A small sound classifier, trained from scratch.
Model: 25.5M parameters, log mel input, arch jasper, activation elu, depths [3, 4, 5, 3], widths [192, 288, 432, 640].
Training: 5400 steps, batches of 128, held-out accuracy 100%.
Data: trained on drum patterns on synthesised drum kits, 26041 training examples.
Rows from block 3, named by matrix and row number. Rows with one number belong to one channel. Each number is 200 + 40 x the weight over its row's rms, rounded and kept within 0 to 999. All counts start at 0. After the name is the row's rms in percent of the matrix's.
# convs0: first width-5 conv, stride 2 (model.blocks.3.convs.0.weight, 288x192x5), inputs 168-191, a 5 kernel for each
# convs1: second width-5 conv (model.blocks.3.convs.1.weight, 288x288x5, transposed), outputs 174-202, a 5 kernel for each
convs0.155,094,158,225,200,222,244,218,197,201,229,220,247,230,226,168,232,236,205,220,222,168,217,236,243,224,231,292,303,246,245,252,164,193,238,233,122,195,185,244,235,217,245,223,201,220,205,178,213,187,180,161,198,209,217,181,202,152,129,110,140,144,195,237,208,176,158,200,186,246,234,225,226,255,245,308,205,114,111,136,170,204,224,205,184,183,189,218,205,214,216,207,266,293,223,262,270,187,210,208,205,209,241,216,224,223,209,185,221,208,192,196,222,196,199,214,186,158,171,136,102,93
convs1.155,099,164,203,184,194,190,217,226,198,248,226,238,226,215,163,198,269,183,182,179,173,216,174,198,169,182,155,151,236,243,214,191,174,229,285,234,201,190,202,219,182,158,187,181,252,195,175,191,148,209,215,223,216,172,246,134,174,218,200,232,258,177,248,227,156,167,184,108,214,202,231,178,144,180,176,185,144,129,146,264,256,202,208,201,241,220,163,190,223,236,234,197,208,183,213,177,177,243,274,218,146,235,253,213,170,139,194,271,210,156,209,226,217,205,196,228,137,225,203,209,185,199,207,260,221,187,279,274,221,152,165,143,178,220,239,270,254,230,199,157,146,157,103,108,172,179
convs0.156,110,166,158,204,173,173,180,199,199,256,205,138,185,185,148,219,222,164,183,179,172,186,208,221,259,247,205,187,196,209,200,193,199,205,214,202,134,150,108,40,89,153,118,167,202,237,206,211,205,212,172,200,230,231,216,190,203,190,181,184,238,251,211,183,186,167,137,167,88,4,72,183,184,159,234,225,173,182,185,195,193,193,200,211,247,237,195,169,195,237,235,199,191,179,223,185,193,205,223,221,172,177,137,169,193,191,190,175,150,104,159,143,159,142,210,225,192,178,222,193,170
convs1.156,122,212,179,90,82,131,207,218,212,188,193,158,98,109,200,251,153,219,281,257,220,163,142,235,291,228,237,202,172,131,150,205,197,199,236,160,160,148,245,240,237,264,234,169,164,213,189,182,251,295,255,227,235,168,233,170,200,186,226,167,171,196,195,223,232,229,240,219,215,176,193,182,174,191,187,158,218,238,262,236,197,157,181,245,251,252,213,177,215,236,247,226,171,159,257,257,257,203,164,190,226,253,177,138,85,240,155,180,207,204,215,224,150,96,123,155,181,151,245,191,214,268,209,131,156,180,192,183,118,215,310,203,180,193,161,164,226,220,185,196,197,201,194,205,221,162
convs0.157,100,199,184,184,153,160,80,82,183,267,285,217,198,198,211,171,240,201,174,195,220,206,184,177,189,215,181,171,199,234,233,160,140,162,196,207,233,197,185,170,188,208,218,201,210,240,263,231,200,204,182,195,168,171,184,216,220,200,167,161,139,168,155,155,153,151,234,200,187,176,169,132,156,201,259,230,222,234,181,161,192,83,65,130,208,218,230,246,194,142,195,216,256,220,276,273,75,91,188,233,250,261,276,247,247,242,187,200,213,242,239,63,52,97,213,241,261,219,169,152,149
convs1.157,105,180,183,188,207,206,151,142,216,257,182,236,158,95,194,238,189,244,234,243,196,166,156,181,163,195,126,156,203,191,232,197,161,221,220,237,160,174,214,223,218,178,210,204,232,177,139,167,203,112,158,250,193,199,194,227,176,292,200,147,206,169,215,154,208,194,113,192,214,173,219,194,191,163,219,217,161,137,206,258,193,242,306,206,86,101,194,267,285,163,72,181,181,135,195,223,172,173,166,171,210,226,170,205,204,183,193,221,205,212,194,130,174,174,189,129,191,164,196,272,192,155,185,161,157,154,223,222,260,233,201,154,132,183,236,270,301,201,168,217,139,167,186,210,209,237
convs0.158,100,211,151,190,236,245,237,317,268,267,243,182,228,196,211,185,203,241,196,201,216,202,236,238,249,261,242,259,220,205,185,155,217,186,204,225,162,204,178,169,168,198,233,238,181,179,189,213,154,162,182,188,217,241,230,212,130,132,141,102,148,232,212,189,169,155,187,210,192,170,142,211,246,211,205,199,186,177,192,184,188,146,224,251,273,210,169,184,157,184,212,226,206,210,234,194,208,278,215,244,219,170,199,190,158,141,218,203,191,147,130,170,247,243,239,234,128,97,140,158,154
convs1.158,103,103,139,188,185,203,324,224,158,166,230,209,204,218,140,197,175,213,241,239,262,202,224,200,221,153,141,191,122,192,238,220,199,146,198,225,178,208,204,221,234,191,170,162,205,209,174,158,198,238,206,148,198,211,167,168,154,112,240,226,207,211,169,215,206,205,185,130,130,201,166,206,206,192,161,168,221,234,205,174,207,89,171,307,270,217,111,106,213,283,253,252,177,222,210,188,235,211,211,214,219,206,197,180,217,209,198,184,209,226,236,183,183,176,237,237,244,198,201,201,251,221,209,206,207,183,212,170,154,246,244,131,191,161,218,248,295,261,191,147,155,190,130,215,207,191
convs0.159,098,160,123,169,212,191,148,160,190,229,242,147,195,234,208,194,234,186,177,221,245,245,232,178,210,207,176,178,218,234,233,169,147,167,236,263,217,125,166,193,216,203,226,232,201,238,230,182,156,186,177,135,150,152,176,208,150,144,133,105,123,145,152,171,199,201,184,133,176,222,230,102,150,164,252,286,237,210,142,108,147,169,171,193,200,221,227,243,189,171,204,246,283,245,253,249,76,99,161,245,244,198,222,191,236,257,139,158,215,240,219,136,126,138,221,263,250,201,146,114,126
convs1.159,098,240,210,171,188,193,151,147,182,271,185,245,208,153,172,234,153,196,258,278,252,240,190,189,204,229,161,209,215,151,187,226,162,253,191,210,223,185,185,225,167,190,219,219,233,95,185,199,217,145,227,253,155,225,165,167,171,308,187,173,190,230,256,134,222,206,148,176,249,136,192,173,230,176,197,154,187,150,218,289,169,236,283,183,136,165,189,246,279,161,140,216,225,162,167,226,242,226,210,124,181,243,163,145,151,160,263,234,147,212,207,172,193,178,192,123,243,225,139,254,166,210,258,217,168,112,227,183,218,152,169,168,168,186,232,249,271,229,212,224,142,190,185,193,188,254
convs0.160,097,147,152,188,205,210,97,185,216,258,253,217,208,210,236,200,209,170,197,251,200,184,161,164,197,217,205,235,271,259,270,213,198,218,259,249,216,205,226,220,234,190,208,180,234,235,172,168,172,184,166,151,184,182,220,234,122,129,98,103,151,175,174,201,189,218,189,218,227,236,213,96,191,244,261,257,210,173,154,139,161,121,144,190,258,227,199,180,163,211,204,230,250,242,302,295,83,186,238,285,270,164,194,178,228,231,196,221,227,263,231,83,125,233,238,251,216,161,119,108,149
convs1.160,105,172,197,198,188,223,237,127,164,244,225,249,223,164,188,222,171,184,208,198,197,239,210,206,145,145,173,163,207,198,211,191,185,211,222,227,197,181,184,183,163,140,184,192,218,167,197,184,192,169,138,200,201,180,183,130,138,224,265,165,179,229,215,193,170,181,123,146,202,172,197,190,203,192,179,164,162,160,166,235,194,202,271,249,163,117,141,210,292,221,121,201,207,190,153,165,229,242,218,171,154,207,204,194,169,168,227,207,207,183,195,160,198,220,210,206,193,201,190,211,212,188,217,237,198,153,202,201,203,202,189,167,159,220,258,344,309,216,177,180,123,137,176,198,191,211
convs0.161,101,303,265,244,205,186,205,221,253,215,195,240,190,168,179,138,186,204,194,165,131,192,199,210,209,176,245,228,229,221,211,134,159,149,141,162,193,163,169,190,205,175,183,198,171,190,221,210,215,203,159,236,214,205,210,190,253,228,262,197,198,276,227,220,184,222,185,174,201,223,188,190,201,209,198,123,198,141,144,157,155,228,203,210,212,180,192,222,220,200,189,228,215,207,209,202,181,202,210,193,163,243,231,225,248,232,208,203,252,253,248,219,217,225,217,199,248,218,162,180,164
convs1.161,100,107,178,231,235,203,181,259,235,174,103,201,171,131,143,205,284,300,256,221,226,133,154,149,181,143,82,146,208,209,222,218,230,193,144,176,175,125,199,195,237,257,188,192,163,222,134,131,131,164,138,203,176,158,192,279,168,158,108,214,216,166,163,135,226,205,118,198,193,170,198,210,195,176,197,215,223,202,195,195,224,190,164,123,186,167,197,181,145,141,166,160,199,123,211,235,175,164,171,191,239,172,204,268,292,211,251,202,170,194,221,141,190,249,211,182,186,141,219,233,240,159,177,186,131,213,205,264,275,207,102,130,157,198,236,251,214,194,199,202,207,218,264,230,226,250
convs0.162,095,173,143,164,213,250,230,240,189,211,225,231,183,209,231,178,244,258,187,131,194,231,263,209,133,138,187,167,191,232,224,211,225,192,176,241,123,137,192,194,171,239,294,270,175,112,241,232,170,153,141,245,201,193,198,140,253,227,228,180,167,189,172,211,241,228,176,161,187,198,166,206,209,167,140,215,227,265,280,249,221,182,230,232,184,180,252,278,242,128,88,216,204,193,209,195,211,203,160,197,235,192,252,223,168,161,206,220,197,210,178,166,212,201,166,234,182,220,260,227,219
convs1.162,089,206,237,234,187,133,129,132,189,222,198,199,223,162,150,196,149,172,168,193,211,201,236,160,169,214,206,211,230,199,204,162,197,203,206,286,239,278,114,181,190,205,177,248,191,175,217,225,220,167,198,171,202,227,164,286,260,261,156,235,197,197,191,186,213,205,175,238,241,243,233,190,192,178,191,311,211,201,182,188,258,235,211,161,174,166,205,243,212,207,223,253,210,236,110,166,196,229,212,164,172,281,184,190,212,129,183,150,197,200,212,221,252,157,143,108,251,229,171,214,161,209,208,190,165,135,149,147,269,140,150,222,188,159,157,165,199,215,205,197,166,208,223,244,196,220
convs0.163,099,193,144,184,182,218,158,269,241,252,219,143,226,201,228,149,166,225,219,202,196,168,201,219,228,271,210,239,236,222,188,144,210,203,235,237,166,180,159,167,147,207,216,181,181,179,204,202,193,197,202,187,218,253,242,191,150,158,124,115,160,230,220,196,151,162,198,205,196,143,130,154,225,211,185,193,201,166,208,186,198,105,180,241,275,233,194,138,119,191,219,213,196,184,196,184,162,255,222,224,198,169,216,198,176,146,199,199,194,127,115,98,188,222,237,211,173,108,139,182,182
convs1.163,097,140,165,189,176,216,297,197,119,172,251,198,202,207,154,213,161,212,246,236,269,208,212,222,235,141,195,179,126,206,233,208,209,145,197,206,157,214,214,210,224,195,200,150,222,202,188,171,212,261,180,158,212,191,181,181,102,155,253,138,201,206,182,231,195,213,196,137,155,195,200,211,197,191,171,135,246,221,175,189,162,94,208,310,244,211,130,109,232,294,216,239,179,223,203,177,233,185,180,208,220,227,205,190,211,248,193,190,220,224,219,163,162,192,209,213,224,194,194,206,244,217,176,201,209,187,202,145,130,286,279,180,223,181,195,199,288,260,180,166,199,177,159,226,225,171
convs0.164,104,201,190,148,181,206,177,175,200,210,213,159,122,154,170,211,201,191,209,173,199,254,240,274,213,167,176,153,198,227,231,201,175,206,204,199,205,94,107,203,228,141,159,228,240,158,203,228,214,152,114,164,158,185,205,184,159,152,187,176,152,185,159,152,208,245,187,105,125,202,244,198,159,159,121,190,185,222,210,187,163,171,182,215,186,186,206,240,238,211,137,241,258,240,246,222,162,158,143,127,199,134,124,169,236,204,162,130,166,218,197,168,175,179,138,193,215,207,204,209,145
convs1.164,097,239,222,221,174,176,146,220,225,227,147,244,224,186,162,240,181,173,245,293,239,169,235,189,258,262,174,228,228,161,144,193,217,198,193,239,289,133,209,198,208,227,257,244,155,208,232,223,159,230,230,162,241,202,162,284,279,220,131,223,188,220,197,202,266,237,211,235,191,217,162,204,157,184,196,194,219,169,245,212,212,250,205,127,212,218,254,263,188,181,227,213,284,143,210,226,289,229,213,138,169,178,163,137,127,142,206,169,190,214,197,247,226,222,189,196,239,149,214,211,155,247,246,238,151,180,160,217,217,114,191,197,191,194,200,207,172,178,241,202,206,208,280,163,237,224
convs0.165,100,187,243,265,255,242,259,253,220,244,256,248,255,235,194,209,249,226,191,236,198,245,229,201,223,225,285,304,271,244,249,195,210,171,180,192,179,201,230,217,231,249,245,205,233,239,239,210,194,186,151,212,244,213,228,244,201,193,200,202,204,243,190,176,187,208,200,219,241,239,248,238,269,208,263,247,128,127,152,167,196,246,246,183,182,203,211,215,194,244,220,207,245,268,284,214,204,209,185,251,210,255,266,287,244,207,203,244,235,244,255,231,238,169,202,206,191,198,153,123,104
convs1.165,106,115,181,214,227,225,266,254,210,207,231,179,201,144,209,193,248,203,162,176,163,184,196,178,176,143,97,174,188,202,232,166,193,205,222,220,191,194,217,199,211,194,133,197,178,223,140,152,181,174,204,173,167,174,210,184,198,180,202,262,214,193,186,178,163,167,129,121,146,215,208,173,170,195,204,206,158,168,206,209,259,184,180,222,228,171,155,181,193,240,202,205,167,194,200,167,170,203,231,223,177,202,205,200,206,155,217,217,173,185,194,202,206,213,228,233,161,203,208,211,208,181,181,206,246,228,226,235,224,158,155,98,138,212,258,309,298,251,181,166,145,162,126,135,200,183
convs0.166,099,165,242,251,211,182,200,179,181,219,242,176,239,196,156,196,193,181,187,155,171,155,147,185,219,206,183,185,155,167,182,227,162,149,154,152,219,230,125,140,177,169,156,166,203,203,150,160,200,220,214,212,166,197,201,174,166,191,194,188,221,263,215,192,177,202,217,237,134,137,204,193,218,155,148,176,275,304,329,282,271,186,190,175,175,178,150,143,239,222,191,196,215,240,216,173,209,180,159,166,172,216,169,178,179,186,190,133,163,178,233,185,209,173,182,202,202,194,223,215,230
convs1.166,096,188,185,183,191,230,209,220,227,157,171,152,166,155,271,227,211,263,233,219,202,191,186,229,185,180,162,213,159,194,248,125,235,167,210,248,222,138,266,197,248,219,174,190,137,302,183,222,206,204,210,155,222,193,223,291,259,187,214,206,199,219,111,247,266,185,198,284,126,189,190,225,179,181,223,244,189,201,255,180,226,234,207,168,204,219,224,221,156,219,204,177,209,154,260,243,190,148,166,267,272,204,179,180,163,177,118,93,220,238,247,210,180,206,186,227,199,74,283,184,234,193,202,173,229,268,224,215,207,209,230,199,176,211,179,180,173,183,199,217,194,259,248,172,202,188
convs0.167,098,193,233,247,213,185,194,190,223,258,237,170,160,215,215,208,240,216,209,186,206,161,150,179,216,202,184,184,167,168,172,205,165,107,153,129,231,215,135,171,185,143,165,184,204,183,183,184,212,224,182,189,138,179,209,188,131,172,211,189,205,233,159,180,181,184,236,204,164,190,199,219,223,163,176,194,261,340,366,367,343,188,181,182,202,214,163,176,201,183,182,191,231,231,208,173,201,187,158,199,182,252,225,213,207,224,206,132,190,190,222,191,207,160,212,238,193,148,172,196,207
convs1.167,100,160,165,205,214,226,216,206,201,171,196,124,191,181,260,202,239,268,201,200,183,186,198,184,157,132,140,192,159,225,250,128,221,159,251,320,232,169,226,181,234,169,130,178,186,285,159,172,206,182,217,135,228,192,184,304,209,206,219,206,195,151,114,259,232,148,199,243,139,193,217,264,213,208,267,305,189,200,185,175,252,208,200,202,192,213,188,215,197,228,220,177,226,168,223,232,154,119,171,231,247,198,224,221,228,202,115,111,282,239,248,177,187,194,184,192,192,86,245,196,214,168,180,179,222,219,236,205,237,214,225,192,187,222,204,187,219,200,195,188,169,236,242,138,155,145
convs0.168,099,176,182,191,205,223,95,164,219,263,278,208,196,194,223,209,209,159,191,231,204,194,159,169,193,216,199,235,267,282,267,179,178,205,237,215,239,198,213,214,232,201,208,184,205,222,163,156,154,162,143,155,190,194,234,250,131,114,79,67,127,160,180,213,190,194,218,228,225,224,234,102,216,231,253,238,226,192,184,178,185,117,139,216,237,255,215,191,195,193,216,229,265,242,295,298,97,201,256,274,265,171,179,163,201,189,184,237,228,241,223,66,102,218,234,245,180,168,136,98,145
convs1.168,112,156,205,195,216,246,247,142,169,240,201,257,229,176,187,230,195,210,225,201,219,226,221,215,156,135,161,133,191,223,233,190,177,199,230,232,207,180,204,191,186,138,180,203,221,195,185,182,192,172,118,212,198,170,178,161,142,232,254,160,195,196,211,202,165,193,140,143,202,183,215,215,208,187,177,182,182,166,179,216,214,203,301,248,149,112,148,208,307,235,131,222,216,191,179,187,207,211,222,207,179,187,212,195,202,190,198,218,222,189,210,150,197,256,227,227,190,212,201,230,210,188,203,231,203,176,191,200,209,233,200,170,156,208,268,365,312,221,170,158,128,150,175,193,201,218
convs0.169,105,215,206,143,166,217,191,238,224,212,182,163,164,183,175,230,163,174,202,179,187,211,235,269,254,256,210,190,197,211,220,167,183,221,194,152,181,115,64,156,204,131,156,205,235,222,216,252,225,196,196,186,187,182,197,167,166,145,179,230,164,187,163,144,143,176,192,113,54,119,189,168,174,184,170,115,170,206,233,231,207,157,198,228,231,206,183,198,216,222,226,221,224,196,212,214,194,223,191,155,120,123,107,159,183,156,220,167,107,140,184,146,194,231,220,151,192,201,180,206,215
convs1.169,113,234,183,165,139,156,191,220,230,193,178,228,194,170,189,252,149,178,313,296,267,200,186,223,319,263,243,238,161,166,149,234,231,159,185,204,256,108,240,232,226,257,281,212,102,231,231,209,185,314,270,160,252,192,173,222,260,135,187,206,160,204,147,205,258,269,236,251,173,225,188,212,178,206,203,198,276,231,245,191,206,207,148,197,258,239,250,223,170,248,289,243,259,143,225,233,328,230,172,157,204,172,131,156,159,239,160,124,183,223,215,224,187,179,174,176,254,115,222,210,215,298,235,214,133,183,146,215,166,194,286,221,205,175,203,160,207,230,227,195,236,215,279,208,255,199
convs0.170,098,200,182,185,195,227,206,232,245,254,241,172,133,180,237,211,289,288,262,208,165,155,212,207,195,182,220,211,202,203,235,185,180,149,123,134,169,160,174,177,193,135,216,260,253,205,241,256,237,198,179,196,169,235,226,234,230,259,260,257,239,244,203,221,194,205,193,177,183,211,206,212,242,209,196,168,162,189,239,232,224,197,173,201,215,221,170,234,233,201,161,156,196,184,211,218,204,221,213,219,189,255,285,327,301,266,209,224,207,259,274,169,195,246,215,226,194,219,208,194,252
convs1.170,098,138,182,251,212,192,187,179,214,228,188,190,150,123,173,219,228,235,213,164,162,154,218,132,173,175,104,161,168,241,209,148,191,159,269,296,200,177,210,175,231,165,159,192,188,239,132,122,166,172,159,115,244,175,175,291,187,125,203,230,213,136,146,201,192,153,186,181,172,232,230,226,187,194,249,278,194,173,174,199,301,170,182,161,174,177,185,193,208,204,197,200,197,182,185,196,188,186,218,201,170,222,242,218,219,154,170,160,217,202,200,204,203,210,193,145,170,123,229,185,194,163,172,195,168,190,199,229,256,202,186,137,139,199,255,241,248,198,165,175,150,192,232,205,174,161
convs0.171,093,180,164,185,212,191,134,180,203,239,257,188,220,222,229,210,205,183,188,220,233,187,178,167,162,228,207,233,284,287,277,190,204,189,238,247,215,214,233,223,241,202,212,203,204,203,176,177,135,156,150,166,182,212,217,255,111,99,68,48,62,161,182,205,210,244,214,206,210,215,240,122,208,235,248,252,191,185,150,158,190,127,148,209,236,244,212,204,180,183,215,210,263,265,312,294,105,192,219,267,262,149,155,143,164,167,184,241,236,275,240,126,154,220,233,258,196,158,114,89,115
convs1.171,093,162,198,176,213,248,242,150,168,238,207,279,249,189,216,197,194,192,210,203,200,234,207,196,141,163,160,168,207,223,233,189,155,217,223,236,204,203,192,183,177,122,167,222,210,158,210,180,190,145,136,206,190,189,159,146,140,218,215,171,196,226,219,175,162,159,135,145,187,196,228,219,219,179,156,150,179,165,176,216,197,219,286,235,165,93,171,231,297,212,126,234,216,201,175,174,209,241,251,183,171,171,185,201,214,232,238,234,202,189,175,158,208,229,242,230,205,203,190,214,187,179,219,227,205,147,208,194,231,226,205,177,173,221,258,381,287,220,174,173,120,148,165,193,197,237
convs0.172,104,249,200,200,241,175,239,227,179,158,187,152,137,174,191,152,208,177,160,167,171,225,168,97,141,161,200,203,196,225,238,158,216,189,151,177,139,206,206,211,188,166,193,89,46,131,156,136,132,192,189,222,249,246,217,226,153,187,181,157,181,230,300,310,270,220,141,181,212,200,166,174,202,187,167,170,195,201,191,212,240,241,204,201,207,211,193,142,86,150,211,245,195,161,178,184,223,196,186,173,186,191,210,178,84,121,186,193,216,170,175,231,214,202,173,145,191,213,196,218,226
convs1.172,114,172,161,198,255,278,228,247,207,171,223,131,159,248,241,204,264,226,163,137,144,171,218,220,185,176,245,189,174,237,251,219,234,161,198,158,48,287,173,219,188,204,191,143,226,203,249,219,226,227,205,166,216,168,225,169,223,219,211,149,230,199,207,225,178,192,276,171,177,220,222,206,203,204,211,159,215,246,206,163,192,231,205,213,169,228,244,177,199,173,195,155,87,314,239,247,133,151,226,294,249,203,212,219,248,238,177,210,217,195,190,152,171,180,240,278,60,208,207,186,178,153,144,181,274,294,222,222,222,275,214,190,214,195,192,180,136,145,165,237,206,199,169,235,157,207
convs0.173,097,205,223,224,212,232,206,198,208,262,216,209,196,205,222,196,229,200,194,199,205,143,151,175,162,166,153,165,159,174,176,213,180,200,188,199,205,209,197,222,216,196,185,188,184,189,162,159,193,189,188,196,175,205,216,176,167,177,181,202,221,190,175,229,232,224,215,195,199,219,209,214,209,173,191,202,351,425,426,420,355,185,190,187,202,194,196,189,207,201,188,186,215,195,194,222,208,191,187,222,204,210,196,201,198,204,201,182,216,221,218,196,188,202,215,232,167,189,216,213,229
convs1.173,098,205,219,225,242,264,223,202,189,189,194,176,195,210,258,224,185,210,225,220,200,231,219,201,148,157,167,206,190,236,239,151,197,182,230,319,208,206,209,192,198,174,165,184,230,287,187,182,182,172,198,166,211,210,193,291,242,204,203,209,219,153,138,222,217,207,227,237,157,169,219,241,218,206,274,338,197,208,195,194,233,229,217,193,172,201,191,209,190,209,232,188,217,212,233,213,161,160,209,251,243,225,226,182,185,179,101,120,236,277,286,197,202,225,223,218,190,155,227,217,193,183,193,223,252,268,198,166,220,202,214,196,197,196,208,202,210,184,186,168,156,220,243,188,174,181
convs0.174,097,166,158,175,193,266,195,285,251,317,262,206,221,222,234,192,219,252,232,239,201,171,199,210,212,225,207,224,240,207,200,150,194,204,212,211,192,181,170,176,195,233,233,251,265,247,226,233,226,203,168,176,174,177,187,192,180,165,171,205,208,166,148,122,94,150,182,181,192,173,196,194,265,225,230,221,238,237,234,226,234,135,177,221,199,225,222,183,201,214,198,209,201,206,271,261,202,229,216,248,216,232,247,248,246,210,224,211,203,210,242,123,202,276,236,252,200,174,164,196,185
convs1.174,100,148,195,197,181,207,257,182,173,247,269,264,202,151,140,210,135,191,252,244,284,226,195,187,198,181,183,159,164,212,205,189,196,183,241,264,211,167,165,200,234,143,188,198,207,238,176,142,163,205,141,161,226,190,186,214,142,168,265,175,173,159,168,220,213,233,169,150,197,215,202,243,207,187,226,251,183,155,185,246,286,158,227,256,208,139,155,180,254,281,203,281,220,167,125,177,239,212,168,190,195,225,209,196,208,198,144,149,210,222,223,226,199,194,169,133,204,163,178,239,259,244,208,184,148,122,164,190,197,248,239,169,161,173,231,243,351,261,171,145,148,187,163,181,177,183
convs0.175,099,169,212,254,222,230,219,256,264,287,279,227,221,186,197,183,207,198,210,225,190,225,209,209,226,247,279,281,254,263,236,165,145,140,178,173,239,224,220,240,254,236,231,206,215,176,163,191,157,174,155,211,194,196,221,253,140,121,135,157,149,187,181,193,200,206,221,231,236,239,265,245,258,218,244,207,219,201,201,202,205,199,212,198,239,241,208,206,201,216,196,242,315,288,284,236,199,209,204,247,230,213,200,189,177,161,212,220,241,227,218,204,226,223,262,248,154,142,146,132,130
convs1.175,100,106,155,182,216,227,290,256,217,226,207,237,235,184,183,194,221,229,235,233,215,208,178,187,170,152,102,118,170,198,245,167,179,195,215,254,208,200,217,210,211,189,181,191,208,215,157,171,194,215,220,160,187,190,173,184,157,202,192,230,237,193,191,193,212,213,155,157,164,156,231,219,192,191,176,203,206,213,207,225,229,166,209,229,231,182,142,179,238,276,255,229,202,197,199,174,192,205,226,227,229,203,222,214,195,185,166,177,214,227,225,166,207,226,231,239,198,179,222,238,217,210,222,229,219,190,250,192,214,211,215,125,171,203,241,318,288,268,214,163,110,188,160,197,200,207
convs0.176,098,167,212,207,245,230,193,205,198,215,234,184,238,219,227,222,200,189,199,207,185,223,223,221,227,219,237,271,289,287,280,223,223,221,242,215,213,223,232,251,240,185,202,196,199,174,199,186,210,191,177,189,218,234,228,257,136,133,160,168,176,243,278,278,281,253,214,229,250,243,240,176,206,234,251,222,142,88,112,118,124,198,197,221,225,202,173,201,185,226,219,256,252,229,281,265,179,208,210,245,233,131,177,184,205,199,210,247,237,248,211,201,168,212,219,195,178,157,148,137,122
convs1.176,098,125,157,187,198,219,282,241,213,191,191,220,211,191,180,214,232,198,178,139,122,213,198,204,198,170,141,195,219,204,217,197,184,186,192,210,195,201,194,185,173,191,202,204,176,147,193,195,170,189,200,157,164,169,169,113,150,185,177,209,223,228,224,185,174,158,165,122,158,153,172,130,137,147,125,105,164,199,209,201,166,182,223,231,219,192,150,183,212,207,183,182,193,221,213,186,202,247,257,222,165,226,214,189,162,142,256,237,197,177,176,167,184,228,252,279,174,208,202,195,181,174,206,253,243,213,262,247,183,161,161,128,165,209,240,298,256,205,186,182,122,155,139,192,205,203
convs0.177,103,191,193,200,196,201,244,232,205,218,165,109,212,212,252,223,244,249,223,245,223,214,214,194,178,169,237,255,256,246,237,226,204,191,204,238,186,204,195,190,195,163,216,219,186,203,227,226,209,183,205,213,238,241,258,235,219,261,216,186,158,227,223,258,251,246,189,206,228,190,171,187,130,176,171,209,123,118,110,60,67,186,210,221,237,235,183,203,216,224,233,158,187,184,181,187,215,214,239,249,227,165,216,224,200,178,206,258,250,214,206,204,213,209,200,193,195,159,199,190,188
convs1.177,107,221,208,208,198,203,192,203,208,175,148,174,193,177,190,182,167,182,197,193,186,150,176,210,211,196,220,256,183,171,173,199,220,214,109,158,142,209,195,186,218,247,246,199,144,139,193,169,163,205,194,195,164,255,132,154,190,131,176,219,184,240,142,100,213,171,183,167,202,218,194,157,224,154,146,108,238,286,243,120,126,189,173,204,195,163,189,198,187,169,176,200,156,249,183,164,194,202,148,150,184,159,165,196,280,303,304,174,107,176,122,185,192,202,249,205,225,185,189,183,222,199,179,187,178,169,178,177,218,230,208,208,207,191,218,206,151,176,202,227,211,192,198,347,260,228
convs0.178,105,177,236,217,111,118,168,161,197,253,244,150,193,150,134,222,203,158,148,155,205,173,156,158,237,200,220,230,219,188,174,196,165,184,213,202,175,189,158,85,60,175,79,120,162,203,154,175,208,227,251,204,212,192,215,236,188,145,156,167,192,278,236,183,193,162,196,213,156,59,55,189,159,149,238,240,187,172,173,170,170,203,198,196,217,233,161,142,215,206,185,166,189,196,201,148,183,182,201,240,208,222,136,167,152,200,208,194,182,155,150,187,163,128,199,229,202,197,238,221,168
convs1.178,106,201,152,96,122,186,204,224,227,203,168,123,130,131,237,222,203,249,224,204,151,166,138,249,252,220,175,214,177,155,218,149,205,238,193,167,136,119,315,218,255,248,208,173,194,213,152,221,266,254,253,242,190,221,219,198,192,256,208,175,158,209,200,192,237,195,194,269,219,179,224,189,188,204,170,140,182,208,267,236,166,213,210,233,222,212,224,223,219,215,182,180,132,114,312,243,208,172,147,232,271,216,206,170,167,223,211,189,207,221,193,188,127,120,120,174,151,114,248,185,221,172,175,130,173,198,232,211,194,223,262,197,205,213,152,148,180,171,179,206,214,229,163,155,213,135
convs0.179,098,193,196,215,256,234,195,220,217,205,234,191,228,231,220,190,220,199,186,209,205,237,219,223,231,249,256,278,289,291,277,217,234,199,212,193,214,213,233,191,211,205,207,202,208,200,217,220,192,173,198,185,217,229,216,241,131,150,147,159,154,256,280,249,218,213,206,214,249,207,197,197,226,216,228,207,100,117,135,112,115,190,224,234,229,201,218,177,178,218,241,248,266,234,308,287,179,231,216,232,212,137,195,212,197,201,220,254,197,226,214,207,210,228,220,169,169,167,140,131,133
convs1.179,093,104,158,165,170,197,304,244,232,187,216,218,196,198,197,222,239,210,182,186,156,209,206,194,204,155,149,185,212,216,203,194,194,208,193,215,183,205,191,205,197,198,204,192,182,163,198,196,167,192,220,164,149,180,164,139,186,171,213,214,203,243,227,197,172,154,177,138,156,159,177,126,128,152,141,59,168,208,220,221,177,163,211,249,214,207,147,168,210,227,177,185,154,218,204,187,217,250,246,220,192,210,201,206,170,156,259,225,202,179,172,162,185,198,227,245,186,206,204,194,213,191,212,222,226,210,262,249,188,174,149,118,178,202,232,293,274,216,176,186,131,166,116,187,204,201
convs0.180,101,216,226,197,254,245,178,234,240,229,196,192,185,215,261,193,192,208,206,190,189,166,194,201,181,188,169,195,193,244,212,161,143,197,174,169,129,173,185,202,202,168,203,223,221,212,202,226,216,212,206,182,213,231,258,193,191,211,256,256,265,203,207,259,273,235,156,157,201,224,205,163,126,170,183,193,322,310,289,216,178,194,177,189,228,223,155,197,159,175,214,219,222,185,166,261,141,153,210,231,190,218,206,213,256,253,159,182,222,242,251,165,177,198,220,197,196,194,185,204,260
convs1.180,099,159,153,178,184,239,257,217,205,170,167,157,127,162,231,252,198,221,226,209,198,169,236,222,139,105,124,205,162,187,211,191,210,188,147,256,151,225,176,224,206,181,218,182,219,215,172,154,186,193,204,139,150,242,155,243,196,196,230,231,250,220,153,181,245,229,189,222,197,156,155,197,203,153,202,216,211,278,207,196,164,191,207,207,158,217,200,167,184,166,212,144,187,260,166,223,161,163,159,188,221,249,228,171,149,120,196,94,201,222,258,135,174,204,212,208,192,186,168,262,177,136,179,183,208,220,210,149,188,203,171,123,163,175,205,220,208,196,212,210,156,158,245,330,190,231